A small self-supervised image encoder, trained from scratch.
Training: muon at rate 0.0053, 11000 steps, batches of 128.
Rows from block 8 of a small self-supervised image encoder, named by matrix and row number. Rows with one number belong to one channel. Each number is 500 + 25 x the weight over its row's rms, rounded and kept within 0 to 999. All counts start at 0. Numbers have three digits each.
After each channel's rows are labels from the 100 images, of 14976, where the channel reaches its highest value: "top examples" is what is common among them. Only what is clearly more common there than usual is listed. The data: small renderings of single solids in any pose.
# convs1: grouped (12 groups) 3x3 conv (model.blocks.8.convs.1.weight, 192x16x3x3), inputs within the group 0-15, a 3x3 kernel for each
# convs2: expand pointwise conv (model.blocks.8.convs.2.weight, 192x192x1x1, transposed), outputs 0-191

convs1.150:493441456459460437456439432510487500484527507487489499488496509493504477476504476517489506514508488523507505491518503518482518507493502511541508537483572523520528477491463486477493490461490500548500501501501518481485497482522525499496490507511512528496496488516499530519492492491532521498494530512514529509490490518522524506488543507518506524520509517485454462458473436457474449498499509528507477511508505542549514510491562524553496
convs2.150:493482483503527515505494523487515505486511462482482482480499507556485520518479518524526541521500478501468498495479502515475470468516507497503579516516496526490487485490488454497499509515491516499515490498519488448486507522463484505492478446520495474472497528499507494497505505499493517531492499474494506500491584519493527502503488521504495555512509496501511438495483503505491493516503537530514496483481476519488495506513517478483499493491478536490485470620525468520493498507506551461504472518482540487483493516370513556483495477477512512513522510502490521511500506544508509509
top examples: orange; yellow

convs1.148:511496506523459489464507477505484520494483500491534461512469497475492503530531467522477498486493515501532500522521499488500528498509477472576495574558454448426537496499521505479475511520482502486508519506499483505485497506519505518481494474508494498525496517498501498511499473514523493503514489509464551466524534521484468496465563496528500504476476487502476508485468492511535474499496466514484517482506495491509509517608473466497487
convs2.148:490524502500473496483504488510484503453460474510485472510460530487520492545539488523513486490511503497521530490501480465527505478501502504474587517518472472471458531491491420533483523505479481540500485513475500553511502481513520504528527474476500497503520541459499491554524503491513500543503483470488488476512474506532575503502447501483509497521484505487493503498478494466493499507492512510503504493500502499488507520519519423497469532491534506524518470487490500547502469497567581522512463469510501485513491509474506521516467479498456475483493474544486513531524503479483499487
top examples: orange; yellow

convs1.59:498502488517487506504469479492468509489466496533483508521563507488602513497538497476482505494508490510500512509464501493458499481497508474473487496522503494474475504491484506464476478487475497550500478547491519505489474542519475585490444547486471520508496500483501502522492467507478498492516496468519495488482544493517508477493488519522542485499485501491530501535488505470540510502490508557454485519511519552494522527456539489458481
convs2.59:499518539471538448489487504505478483491467513483500505520531504501466458486478494508518488441528489534494479474533476498503514495504467498474460474496478499481515482504561458524488476492524478503560505452465492522515513465513442569539524497510496482521507516519502480446449491491486489503478495501429504490502472488483495481468499500503465510511495487512499506528496545454529505513471479521498495506535496461523512500451476464458463511482505489491509492505508470520483494482464531535497476464507472545490506463482500465465533512506479539461524461518485519521513491455481493511
top examples: metallic

convs1.139:502500487506492504488489498484492536463510525461499517515491496489530471502523469497494518530451535500495518490483504519422509539520576484498487510485500531479493516489510504456517518525507485520506501500521500463476492495503501490500483479497486523488523462547547517517517506511534455498510522497509527485512522482494480478495491504494542479463455424489528506481520515464472470492500498492504530482489514521478493527419551547493567
convs2.139:501515546532502491464496507501492539517488503485494503476481532496515495493480508593531557536574524549500496489459472498504492472493491505513482485534528532519469528524454514492518524516512486522501537515470490498543531500510516514566512501492487474511506512479476499498530526485518531530492504494510500522495500486468507490486506487430499517479507483526489529534527491517530474455508494518518532485530516526517488537440515497503504518496510518521516447525476551521477474460458497473489511481479509528486494511543479512483476500516525522536550546526526472499497512489513527465
top examples: chain link

convs1.118:502503510503483489481494514512503470492530517518465515522456503473510471461488448498492515511500495476507487513506510485508467503496484468470466512502511545570505502509510499535509490534501487514495466472526489504505570545507536412501497476483497524495497521491543496551464516488533526507488495521486470500496487468477496490523486511475506498513515508527474581491455547480458481514524520532504499478466491525485551517474522474474493
convs2.118:528461483486525496491478449480522485462472486461441495468486476525547529483475480507517475501463488514505503481482556484447460459520440534494521501477480505496509551522493540523534488512493459480481502482528492549442481491492503491502529465500495468471476505507490459529499470511453514481450457521504479477504539503492499504490484466508526471495471484476482505484475515502512495506492506497481467442550474520493470476468505514474490501487519489522550525451519467509469548545514496479480510503486521491520491513524525507485520453482479485529517497525486471498478501495497524498
top examples: red

convs1.121:487511527513508491498482464511510496500499492500449493484526551520454542465475473491517538519468504501492499487496512505487475480497505449495513541452444541532489508501471540465465499535533489484486511486530457483530496491489487505586502452518503502475543516497480508529507512481539490481505511488458503502509476517498514498535500506502472480493514505497518488477520593474490518499498510492488495509491501457528531490519563470476495
convs2.121:477514517530510522499482496446525506507516484498460476489530501505506499496490516506521494455497514531457509525481530500497507486484445497490481508453482531463506523548484456504515479521496464466502565491489492552468525502516462514478451565521515483528521537511488495521517486497467492470467471507500493434531532517469507516505490496487491492546491505499475559432504467500474478477460516489494513513477517483544446509467500490476459523545478559479499522465475496472489545520467524498499499544517519526486508484508473551508485502511507479500500488517499501503508496508490522506
top examples: red

convs1.84:504417450535516449572545500494490461532547488481514490485524528454501539494442506511513533489489494488504489482504484495532478528551490515506534471491512476459511501499522483469503475469500506526504472496505519494515530500487516497547510479501517552553467494557482474534521505508478504510475443507499502493506530500499516474501496500505513478498509468480476504476458519528502480506529508463520539491477500512502515480497496465494505
convs2.84:477529464460486469554518526530506505484485497511482473504486503484482534472509496513538453529518501482478470524490493465499508495498507497464504526512500502526465491492509480483533505511455506495522523524474462490452541547506517502492498515478497504526491448507535516524491450482487537528458478509517510537523540512514546501504539484498479457478508503511461518500511508450502456484514481517503519503526473494516473466449474517535534479481529515507527547526533531461485487475521514523537506513515529505520500491511521462577516519451533480504565460485494494492504511494509513539
top examples: metallic

convs1.140:490510518501433474512547552497510491508519510452485534489525507506499478495489490501513502478445453546521545511553504460405482541528550512520502494480516503538494508468458504474520522521505515518501469454473499511499503505492470452454519506528546520525519461513511495512499512515516506507492444466491486510497505499475523493479509483505530516453462499497532490507493514476526487515526500501490508499487505516526518485460484496510500
convs2.140:489469475484487473544535472455529491525515492484510503488498533465482500503494514516543563525538496474493533519465516511490479509515496540504459508525506505535475485512479503491485552519495460481460482507517486482547503504493514556466470535480492487492511506518501515493484486513471531529500532521534516493551534486483468507530458463481505524509494498485519467521519516493515477514537507515508483515467495548453508533520493476447480483498489535504514473468501531489484509489512491493464460467521479456512494467479483478534511532530525489514408557505501502493496466546498512488
top examples: striped; yellow

convs1.159:488490514521518502497484523488471504487526514478488527484488486513495469445481471507480509505530500503490489516504514478515518507504521495501492471480521503507509522470508502524434474502495490495503545483511511503503507508488499520503520500522503545510489485500527526555477510469547548458442465484512488511469503554513522515521567495484470494519500503520467531485510476506472460473407490518527461433465488513510507528485545502543537
convs2.159:518460497483530513491455503516479486496521480517535465479489515503532435500526498479512446510501520519518493450469496528497503485519508467507505510493508506470407491511505507476497499551495484515487499528494475527494532466508497500496487505531471549462559494498537535468506533498514519507501523524546525489511543460490502457517502529463514447514477468484528502507536521527508462494528500557460545480470514471543505486494504476477495471476480516509497484534502518483492540517448493518480511509524513479526499514454535518513487467538508478478493479524506516480516480514513492546
top examples: orange; yellow

convs1.63:499511495493475489487500509473506464477504487494510507494487506530570538468520486494514486486493517514511491522512490462482469543524497476470478503505486466499486485506484499474476488478479494512526506500494494453501494439508535536540530592508522472493491481521500507511502495498488480466508504514467478479495528496493532529531464505512545515477561468502489501537532506508542531521540474489506506524439473496556506514432525487461490
convs2.63:505526527497550511472560459468503574511516513482514537513473486484462474512549530494500501416507520528473481455505515497508536511478522528469487511498462554475497500551502508546442529522509515526521513480513526486486523493489519497482519515519468487446511488498534493463505526445505501521485480502471505492499551535496488478553491476500460480490485523487497491476499560470514532492486514472479488486536526501475522485532483490492499510521496503523508515517451477490542510515496514510518499489491536500522485515474470510496494455495469531509499511514479525509522535507463501527
top examples: metallic

convs1.25:493515457464530551486509520537542471464551507492491497524524493446509524483501492505487450480536524475485475507464508486504525509533528522465485456487504477491537531445457511527504512572517513495528532466500516515492541486481474541494496494487489493512529451485539481481508545519508503500484499485503486499518487502494500521498498505461476482509506474451493466495450472546518515534460485501535521496529489522493494463499502500532506
convs2.25:489503533543507497502499470461490489517510489528538515495512511497510490513468473523558490457547525528510459544447514466505515454514526560436509542560521508472491480506489512470503475486500460526476466544461516519529514516523527482498492541500487517507518499517498500448504504495504511475509472474517510525471523493490509496512525498481536525470513539510463493517515496459505502509492543483512527542461526493514545510459536513535501542576506513521478504512495480511478481473503467494501525532508472500520532466524521510471515528502547484506538502532509503481511516498497517492
top examples: orange

convs1.157:480489459449479517530522503488503531518488473477488537462484496544519508490496499502486497525485497502529500525498521496516489467494505587534524483456494474470463465500474524493516504514498523499490496511510487503486517487541480500474497497494487536496501492512511492505517512486508494485488500530529544511474492475501486483550513509458507498495488482453467471518499518523533491522532505526495445461490513581546583499447473473490476
convs2.157:481484484505479494512526490526503463452491470507494464472510526470516439485506488494530463485489518497517557542503504492502515485485515474461553522516504517509542512485470460496515510483478501529489472489470501514524547472531537506523490510486501511515527514543514489518508479502492490485494455489506490500513487480470528506527506554445514515542512480494491524484500489516484519503508537521468469513528469454513489485520541502509502485512541513509518548595511492511512484538527578506509533522551465473499464510563501483514486492452487505508483514506511498483485526495519463479
top examples: orange; yellow

convs1.127:505492495495545507501532507481496489501525521517491492485505490486480507489487485514505505474489514486507473502493470520441518484488503510544502456548525516489496533481513493478486548493490497505506564434460514470476509464535514510531503557497490431462481493471480525538523469503498495457524508494504487526463528513472485486506448498494525510485507495510489529528452559494574502509495492482492487517479523473470525485526540496544514
convs2.127:481487533519498535497491430491502446479503491508528499502514476484527471483498484475543494545505477557493536494527543519505483508513476501484500494506483509492522473529516509474491479489506513506468503534511490525522466476476517471520522521449458545531505467465514474480531483486558506510505477496485487519506531522525487517516505519529513538560497529504536413487505520540459529514542563510517482503525528468448523473506495545520502513505530500539519486492486542509485510493515497500490544488499499529502488497456503490500491503511518533527502492529531551482539486499490532494
top examples: red

convs1.156:531450493493501492444467465478476490492502545506526488481490477473469497548517525519495508488503495530518529497492519515500511482515492472566515531557493504401478516479507461473495532484505492497511492506485502506527493517514513502483521490513502527505511510509481491500520496530503472515527535519480522514498570503500448457519564504536473480486484478514462495466493458506490497472501501479516503510530465510520508494556493470459492
convs2.156:510509524497503472515513495526488482535482498515482488512505505480487492487514482531503485545517489520458514453478472478477501540506505496502628495480476504516473492446487453472496478483469509495517503462519515540498502504542459494486474552496493518518513508475514528489507525505528482494485510462500524488508553494460501487495532531496488483496498515516535489500510477490486474491506445506487524514516538525500480499530490450514516510511479470503492502521492497504510501522571600532508543512493471504512539514478479529482494449493455490513489529519517496461513485493502477520
top examples: orange; yellow

convs1.19:448514515497528529493500509514505508495499500515491477499534500499478492491484503516546494479536474468474500507473528512399540548528552466501527465393516555532568513508499506480506544516486490482516505476469536494484501486506499502517518495505530475513503435481555508507505487474491480499503511499515521504510503496487452487496505476466495470500511485498504488503482483518488526524514526523474503496480484482493494515516500472498525
convs2.19:486505515520502538478486474449511509506519507487487490523530545511508494529501501553558527499531571534496495500456477484496487510494467526488467494552502475505483485499494469467514503516491485501478496522502496488534500520466521544511498472499499499540509540525529520514476491511488542525548487467505526492535509542529555520515536461479491528512528529529497486487535488502488476502505533547486526536460532482503484503490484505469531539550495510498473478517474558522491498491410475518512490487504513481472522497489502479514478510544479523533514508480524458496495493518530502456
top examples: chain link; orange; yellow

convs1.44:526480484475466518504494505529484484485477483513501470481492508496518502487512487460478535461485578451483533514491502484489501509518483465500521534519498511494509510510500550558422538573460477522489494486544470506506529474496491501507502504519524515483555546442507494443500497515501518494490528480472501532479472544495479551470481488494509482478523481499499506482495509503481510511522503466504530491509519515475492499464549505480508
convs2.44:514496503532517502493473485490488486494474479493448511457493419493536498484495508523517461484507473507496494465514555498490474500513505491502498494472504515485549491529526523522529479512422526453502456486504496519508524525471462490519457463499505520549488538500490524489523479497473528482482499500497451478515485507497450494517472510510510505595482476506484522475502502496535499485508485490498516490500484486471482504522478470488497464517562490508531504475513511477513560548508495505530529548502544470509530525511501554523496498511467517499460495490512442486517511488513523500
top examples: red

convs1.153:445463434453467449436467423504530483497482471501481511488512487477489475493500462487500509520508492514511491513493503518518475514490509520521522570492565506536524468509500489471501475485482488491491524490481473518503513501484504504506517491505505495519505515522493543503505523520491488489523511509524503505511519512514510507481505516512503534507531527481484472471501470475440467499489538506475477515493506566539557514502548526543499
convs2.153:476481519521535501512536501469518485462511494490514507501537510584476490510517500500486493517514500509531506507511505513511488503481505537515549529506509516520478480463456423496498483499504515498495509511508495489506502510503527528539457407508511478502502513495478514521515480495497501501509515508505503460542531516501532532514516513505501527493517488506463487504449537520504520526505509491528510500509514533502500542534529484472494515513515500520498499625508496502519516518477523507506481494499583469496488492400535506473502490479534515513507520517511477488526500512504488504
top examples: orange; yellow